Rows from block 7 of the audio encoder of a small contrastive audio-text model, named by matrix and row number. Rows with one number belong to one channel. Each number is 50 + 15 x the weight over its row's rms, rounded and kept within 0 to 99. All counts start at 0.
After each channel's rows are labels from the 100 clips, of 14976, where the channel reaches its highest value: "top examples" is what is common among them. Only what is clearly more common there than usual is listed. The data: melodies that start on their tonic, played by one synthesised instrument. In brackets: how many of the 100.
# convs0: first width-11 conv (encoder.blocks.7.convs.0.weight, 160x160x11, each kernel summed), inputs 0-79
# convs1: second width-11 conv (encoder.blocks.7.convs.1.weight, 160x160x11, transposed, each kernel summed), outputs 0-79

convs0.144:70 22 62 51 43 47 44 31 45 61 46 48 48 70 61 36 46 31 56 20 45 42 62 39 46 71 41 47 57 42 48 53 45 46 59 32 43 62 56 55 35 52 73 47 58 35 36 28 60 68 17 72 50 54 41 40 20 27 53 54 53 48 54 51 72 52 34 44 45 41 33 51 64 34 72 72 59 65 45 57
convs1.144:61 63 46 42 42 45 44 53 42 76 31 58 55 34 56 51 48 70 70 40 61 35 55 62 58 55 69 78 33 75 47 22 53 42 19 62 33 64 65 64 45 34 68 28 43 74 35 53 53 35 55 65 51 71 44 70 70 66 46 40 24 31 46 49 27 63 22 56 61 58 40 56 44 15 35 30 49 26 41 43
top examples: the note C (100); pace: fast (94); the note G (69); the note F (67)

convs0.11:52 60 38 40 51 60 18 61 54 68 43 49 54 09 39 31 41 71 71 46 60 75 23 61 65 60 41 40 64 48 47 20 53 51 32 58 39 48 63 49 41 46 65 44 36 51 77 77 28 62 50 64 61 63 52 49 26 64 38 45 60 44 33 46 41 33 59 58 53 64 62 69 37 66 51 27 46 54 53 33
convs1.11:42 37 53 36 44 69 05 64 53 54 63 48 74 79 54 54 61 64 43 52 26 42 44 36 77 48 47 45 46 58 75 61 61 41 58 38 64 39 56 52 48 52 69 62 62 50 49 53 61 70 69 49 61 58 43 51 38 48 42 26 45 58 52 20 80 49 32 40 42 41 43 68 49 50 27 44 65 34 64 37
top examples: the note B (88)

convs0.120:51 26 62 52 62 36 84 55 67 51 55 54 48 57 62 47 80 43 57 31 60 74 66 66 49 70 62 28 42 19 56 64 48 64 46 62 45 06 51 44 29 59 65 68 40 57 50 41 20 59 50 29 55 59 39 43 57 30 42 35 53 35 40 60 32 60 56 41 41 66 50 35 71 23 51 46 44 56 71 45
convs1.120:48 63 29 50 49 47 35 29 44 43 60 21 56 24 63 67 33 35 40 26 48 46 62 29 51 55 44 55 60 59 35 45 52 49 52 65 58 88 61 49 74 51 50 23 54 27 61 59 79 64 41 46 54 42 63 39 61 67 63 68 40 63 46 39 71 31 63 76 58 47 53 80 40 65 71 72 34 57 27 69
top examples: the note C (90); the note G (70); tonic: C (48)

convs0.86:44 63 31 45 74 50 57 28 61 34 61 24 61 68 64 75 40 70 37 41 64 26 52 34 41 81 75 49 56 47 35 44 64 77 63 40 71 65 57 59 53 59 44 34 56 69 57 47 51 43 55 58 50 41 37 51 63 40 50 73 50 36 67 46 53 52 59 63 11 57 67 46 61 35 33 39 43 43 57 35
convs1.86:42 40 47 45 42 46 52 56 53 22 51 68 27 30 56 34 52 57 52 44 63 46 52 45 40 34 41 71 57 53 70 68 55 61 20 46 47 39 83 21 61 12 52 59 65 78 38 48 54 24 38 46 60 43 50 39 57 43 58 55 51 46 44 70 51 43 52 42 33 63 58 43 46 40 60 24 48 56 50 51
top examples: the note C# (87)

convs0.80:37 55 40 77 48 28 68 60 50 57 69 41 49 46 58 24 34 40 43 45 48 61 74 78 49 66 49 42 58 20 51 30 46 56 49 59 67 14 29 33 44 36 35 73 26 52 54 51 37 67 46 75 25 51 70 51 64 44 66 31 52 34 47 31 35 62 65 38 41 54 49 42 65 49 77 29 55 37 61 39
convs1.80:80 52 49 55 50 38 56 70 42 57 57 16 71 47 43 21 55 58 55 48 42 43 63 61 52 44 87 46 38 54 43 30 59 54 59 44 31 42 38 39 25 72 38 11 81 52 38 33 47 61 52 51 43 57 42 46 36 56 55 87 58 37 36 37 64 50 38 24 57 54 47 36 59 37 52 71 48 42 38 45
top examples: the note B (66); pace: fast (61)

convs0.156:49 74 38 43 52 62 68 70 71 60 38 76 49 48 42 47 63 50 51 67 17 57 65 36 57 55 74 43 48 36 63 51 51 85 36 32 33 31 41 51 50 48 29 50 57 59 54 59 19 56 63 32 46 53 84 67 60 70 40 53 64 54 40 47 48 80 56 46 35 34 66 67 15 37 35 05 81 40 52 70
convs1.156:36 28 44 48 36 60 39 69 49 57 54 73 58 39 41 39 46 61 59 60 80 50 38 48 72 54 69 51 38 72 54 65 56 40 49 69 62 56 49 55 56 41 40 49 55 51 77 25 76 40 38 62 55 60 57 73 42 76 55 68 29 41 23 13 51 48 40 50 65 39 47 56 24 57 54 00 31 50 51 37
top examples: pace: fast (85)

convs0.157:49 29 40 64 50 39 87 53 67 45 40 60 40 42 62 60 24 41 66 32 73 42 51 54 15 71 34 22 53 60 38 41 32 32 62 53 50 49 43 50 60 63 38 66 37 50 41 50 64 50 41 18 34 62 46 35 35 63 46 50 33 33 75 51 52 56 57 31 55 57 45 42 48 58 71 55 72 68 71 51
convs1.157:61 51 50 37 54 59 42 62 43 67 36 54 43 51 60 49 51 43 33 92 41 62 47 49 62 50 89 58 57 61 63 65 71 66 36 69 56 55 54 33 40 64 85 53 57 57 39 33 67 37 79 63 50 45 70 69 55 54 33 51 48 53 70 40 67 63 63 36 62 54 47 59 30 55 10 38 41 32 44 50
top examples: the note C (100); tonic: C (99); the note G (86)

convs0.104:39 52 55 47 70 38 43 46 46 25 40 46 60 43 59 42 51 37 60 74 60 63 47 10 43 33 46 23 56 72 48 57 44 71 31 36 42 59 51 49 74 53 50 55 45 21 64 48 81 41 63 44 77 38 52 52 47 79 56 64 48 49 55 53 60 70 66 45 66 53 12 47 65 45 33 49 30 26 42 49
convs1.104:33 44 32 53 50 64 40 44 37 58 63 58 48 34 25 61 51 69 46 50 52 51 47 46 73 36 73 76 47 72 95 39 50 49 43 49 50 36 66 64 03 95 71 52 47 44 50 47 38 44 38 51 55 32 27 93 50 49 45 79 50 63 59 42 50 58 47 54 32 52 74 52 41 52 62 54 45 48 72 59
top examples: the note G# (93); the note C# (69); pace: fast (69)

convs0.42:58 74 42 44 42 37 41 37 59 55 35 66 68 50 76 48 37 41 69 31 46 59 51 48 57 49 69 73 36 64 37 54 23 39 46 67 57 72 52 46 55 48 31 34 59 57 67 63 56 52 37 28 54 56 99 55 25 73 46 43 73 16 42 72 64 73 58 28 64 52 53 38 49 28 51 69 60 49 63 34
convs1.42:58 50 46 65 57 46 43 50 63 77 56 46 52 39 50 74 45 55 60 65 55 59 32 57 52 64 42 40 49 82 45 41 46 54 53 49 75 05 81 46 45 66 83 56 39 37 34 42 33 28 68 40 56 45 40 78 45 33 52 49 12 57 40 08 44 66 37 62 59 50 76 53 37 47 67 36 54 70 35 47
top examples: pace: fast (75); the note D (68)

convs0.130:68 57 62 39 45 62 82 51 47 77 59 37 65 62 57 33 54 71 56 56 55 33 37 46 14 62 91 36 49 35 45 44 15 52 65 43 82 51 58 52 60 64 36 61 34 51 61 62 48 56 57 16 50 58 72 60 72 42 48 66 63 60 74 46 32 34 17 38 42 44 50 45 63 52 42 84 32 62 65 29
convs1.130:27 29 46 59 68 67 73 53 57 13 67 44 48 52 49 32 54 54 27 49 42 36 61 42 31 43 49 72 48 62 60 37 47 60 36 59 35 49 59 49 45 66 66 27 49 60 60 53 82 45 77 54 53 42 59 35 42 50 45 64 48 50 66 80 51 55 52 56 42 79 53 61 43 50 28 63 69 38 51 52
top examples: the note C (90); the note G (88); tonic: C (68); tonic: G (27)

convs0.59:51 49 33 48 44 54 11 64 27 73 59 53 55 15 82 40 74 46 38 58 56 73 24 54 72 70 19 51 47 44 29 50 43 42 25 60 36 63 67 57 63 61 62 69 35 51 75 58 38 58 58 46 79 37 67 55 61 73 49 20 59 61 38 49 49 43 49 67 77 57 24 60 50 64 62 41 64 43 47 46
convs1.59:60 54 57 53 55 56 00 54 53 05 49 44 52 74 48 69 37 53 35 64 30 42 45 61 83 49 79 69 53 64 65 65 51 41 48 69 58 49 47 41 66 35 54 48 51 47 31 28 60 40 45 47 52 73 43 66 48 65 53 34 52 48 42 50 53 56 58 67 46 51 54 41 52 59 44 49 49 46 74 48
top examples: the note B (93); the note C# (76); the note F# (74); tonic: B (27)

convs0.67:35 47 64 40 29 46 43 44 48 41 41 70 15 71 29 69 53 63 65 45 52 42 70 20 49 43 34 60 41 25 47 48 46 70 42 31 69 36 42 72 31 58 52 34 76 30 64 39 43 49 48 50 50 33 57 48 84 65 24 43 72 57 28 41 44 49 36 58 44 52 49 49 72 40 66 52 62 34 73 38
convs1.67:48 44 38 58 64 59 55 87 39 37 50 31 53 69 56 03 31 69 51 51 46 54 42 09 24 82 57 80 34 76 19 57 53 54 65 70 49 63 45 43 48 54 44 44 52 54 55 75 67 46 60 65 51 41 57 64 39 58 54 44 31 84 43 47 61 58 74 47 49 64 51 52 41 32 63 53 28 69 71 52
top examples: pace: fast (88); the note C# (70)

convs0.111:37 39 68 55 33 78 42 37 56 38 30 42 53 71 81 59 36 40 55 53 53 54 62 24 52 37 41 47 65 83 51 58 53 22 47 63 54 60 41 54 38 51 71 41 39 52 35 61 61 68 31 21 52 51 43 24 81 65 71 45 47 77 28 53 69 61 30 43 47 21 59 85 33 49 65 26 58 49 53 41
convs1.111:55 51 41 60 66 39 34 46 18 13 71 51 43 38 32 55 78 43 19 58 50 27 50 76 80 42 26 61 16 31 47 43 60 42 65 46 54 43 56 41 62 33 29 46 65 59 43 51 68 45 30 53 64 51 34 53 38 58 43 52 71 51 67 81 43 63 67 49 37 65 51 39 41 57 38 51 69 52 50 58
top examples: the note B (80); the note F# (72); tonic: B (56)

convs0.145:60 49 36 43 50 65 55 61 64 43 46 37 47 44 71 68 49 45 46 47 51 64 57 55 47 48 53 37 33 31 51 48 69 53 49 22 47 29 45 53 69 47 16 40 53 77 41 48 34 70 57 53 41 42 51 43 38 57 43 68 41 47 33 42 47 53 53 44 53 34 46 61 52 51 05 52 46 54 39 62
convs1.145:46 47 63 37 52 37 46 63 56 03 29 63 41 48 53 51 58 63 60 50 72 49 47 75 47 46 44 79 51 49 53 66 59 64 33 44 37 55 90 55 49 29 32 54 57 72 64 51 42 39 65 67 61 44 47 50 66 56 57 58 54 44 56 94 53 45 37 41 60 42 64 62 61 39 55 40 50 37 36 57
top examples: the note C# (100); the note E (66)

convs0.70:52 66 69 34 39 32 51 45 48 38 44 58 54 30 61 34 58 17 67 41 38 38 43 45 38 55 52 25 59 54 56 68 71 53 71 35 46 63 30 65 29 47 41 40 46 71 43 43 57 69 47 73 35 48 61 28 64 28 62 69 58 70 49 23 49 49 34 51 58 12 48 54 70 48 46 39 23 66 65 40
convs1.70:84 58 42 41 14 63 83 70 52 50 50 57 68 39 50 63 66 46 69 51 56 24 68 40 65 56 47 72 42 29 43 46 72 43 35 61 49 46 42 56 47 70 65 42 54 43 67 55 41 69 67 87 57 37 42 51 82 58 32 51 70 61 53 74 57 44 32 46 26 50 52 60 46 49 42 45 44 45 45 34
top examples: the note A# (100); pace: fast (83); the note D# (67)

convs0.153:52 61 56 98 56 35 16 57 43 58 58 47 65 52 48 48 39 55 48 42 62 42 61 56 15 54 64 50 40 73 71 69 47 33 64 42 28 72 33 55 58 56 49 53 60 47 53 72 63 76 38 56 59 83 33 38 41 48 47 66 29 45 45 76 51 67 35 38 53 45 51 60 42 28 30 36 58 49 29 55
convs1.153:39 40 43 49 53 43 46 42 31 85 37 64 59 26 58 48 59 46 62 51 65 63 52 44 67 27 25 32 26 58 19 33 56 33 57 59 60 46 36 68 38 77 62 57 25 37 44 39 46 33 75 61 68 42 48 75 41 46 70 54 22 75 44 45 52 46 33 54 45 37 55 44 55 70 83 23 16 47 77 35
top examples: the note C# (98); the note G# (65); pace: fast (60); tonic: C# (33)

convs0.61:71 50 61 49 56 33 47 30 46 58 25 49 47 35 55 65 62 58 64 55 48 59 52 36 34 82 36 51 66 53 32 34 62 56 31 49 31 24 53 62 32 60 54 59 55 47 47 43 52 38 64 94 27 44 54 55 18 36 51 42 54 42 71 49 46 56 26 45 43 45 64 51 51 34 69 38 29 29 49 51
convs1.61:45 44 40 45 74 66 67 56 36 16 35 48 62 73 60 52 64 47 20 71 55 41 74 67 34 35 60 36 50 22 64 61 60 51 63 64 71 51 15 27 58 48 53 60 40 52 38 44 40 61 74 49 48 50 45 43 68 76 28 59 52 54 43 79 58 55 71 22 23 55 71 40 54 63 46 65 36 61 29 50
top examples: the note B (91); pace: fast (71); the note F# (65)

convs0.112:37 38 60 45 28 61 29 35 26 53 63 36 40 57 71 44 49 20 31 48 35 48 44 53 34 36 32 34 57 58 76 64 26 79 54 39 64 50 28 47 50 60 64 60 59 51 51 18 45 48 55 59 74 36 53 49 55 92 53 48 56 40 34 60 40 69 52 62 24 46 21 51 33 89 43 33 60 47 45 56
convs1.112:49 41 31 56 34 70 75 43 34 50 40 52 46 53 44 38 38 80 84 34 58 35 22 26 60 76 49 63 29 31 40 25 81 53 41 29 29 58 42 49 32 49 49 63 60 41 59 67 50 59 51 59 61 55 39 38 21 36 45 36 54 60 66 48 48 41 52 53 32 61 84 65 64 62 71 16 51 76 66 66
top examples: the note G# (100); pace: fast (100); the note D# (85); the note A# (71)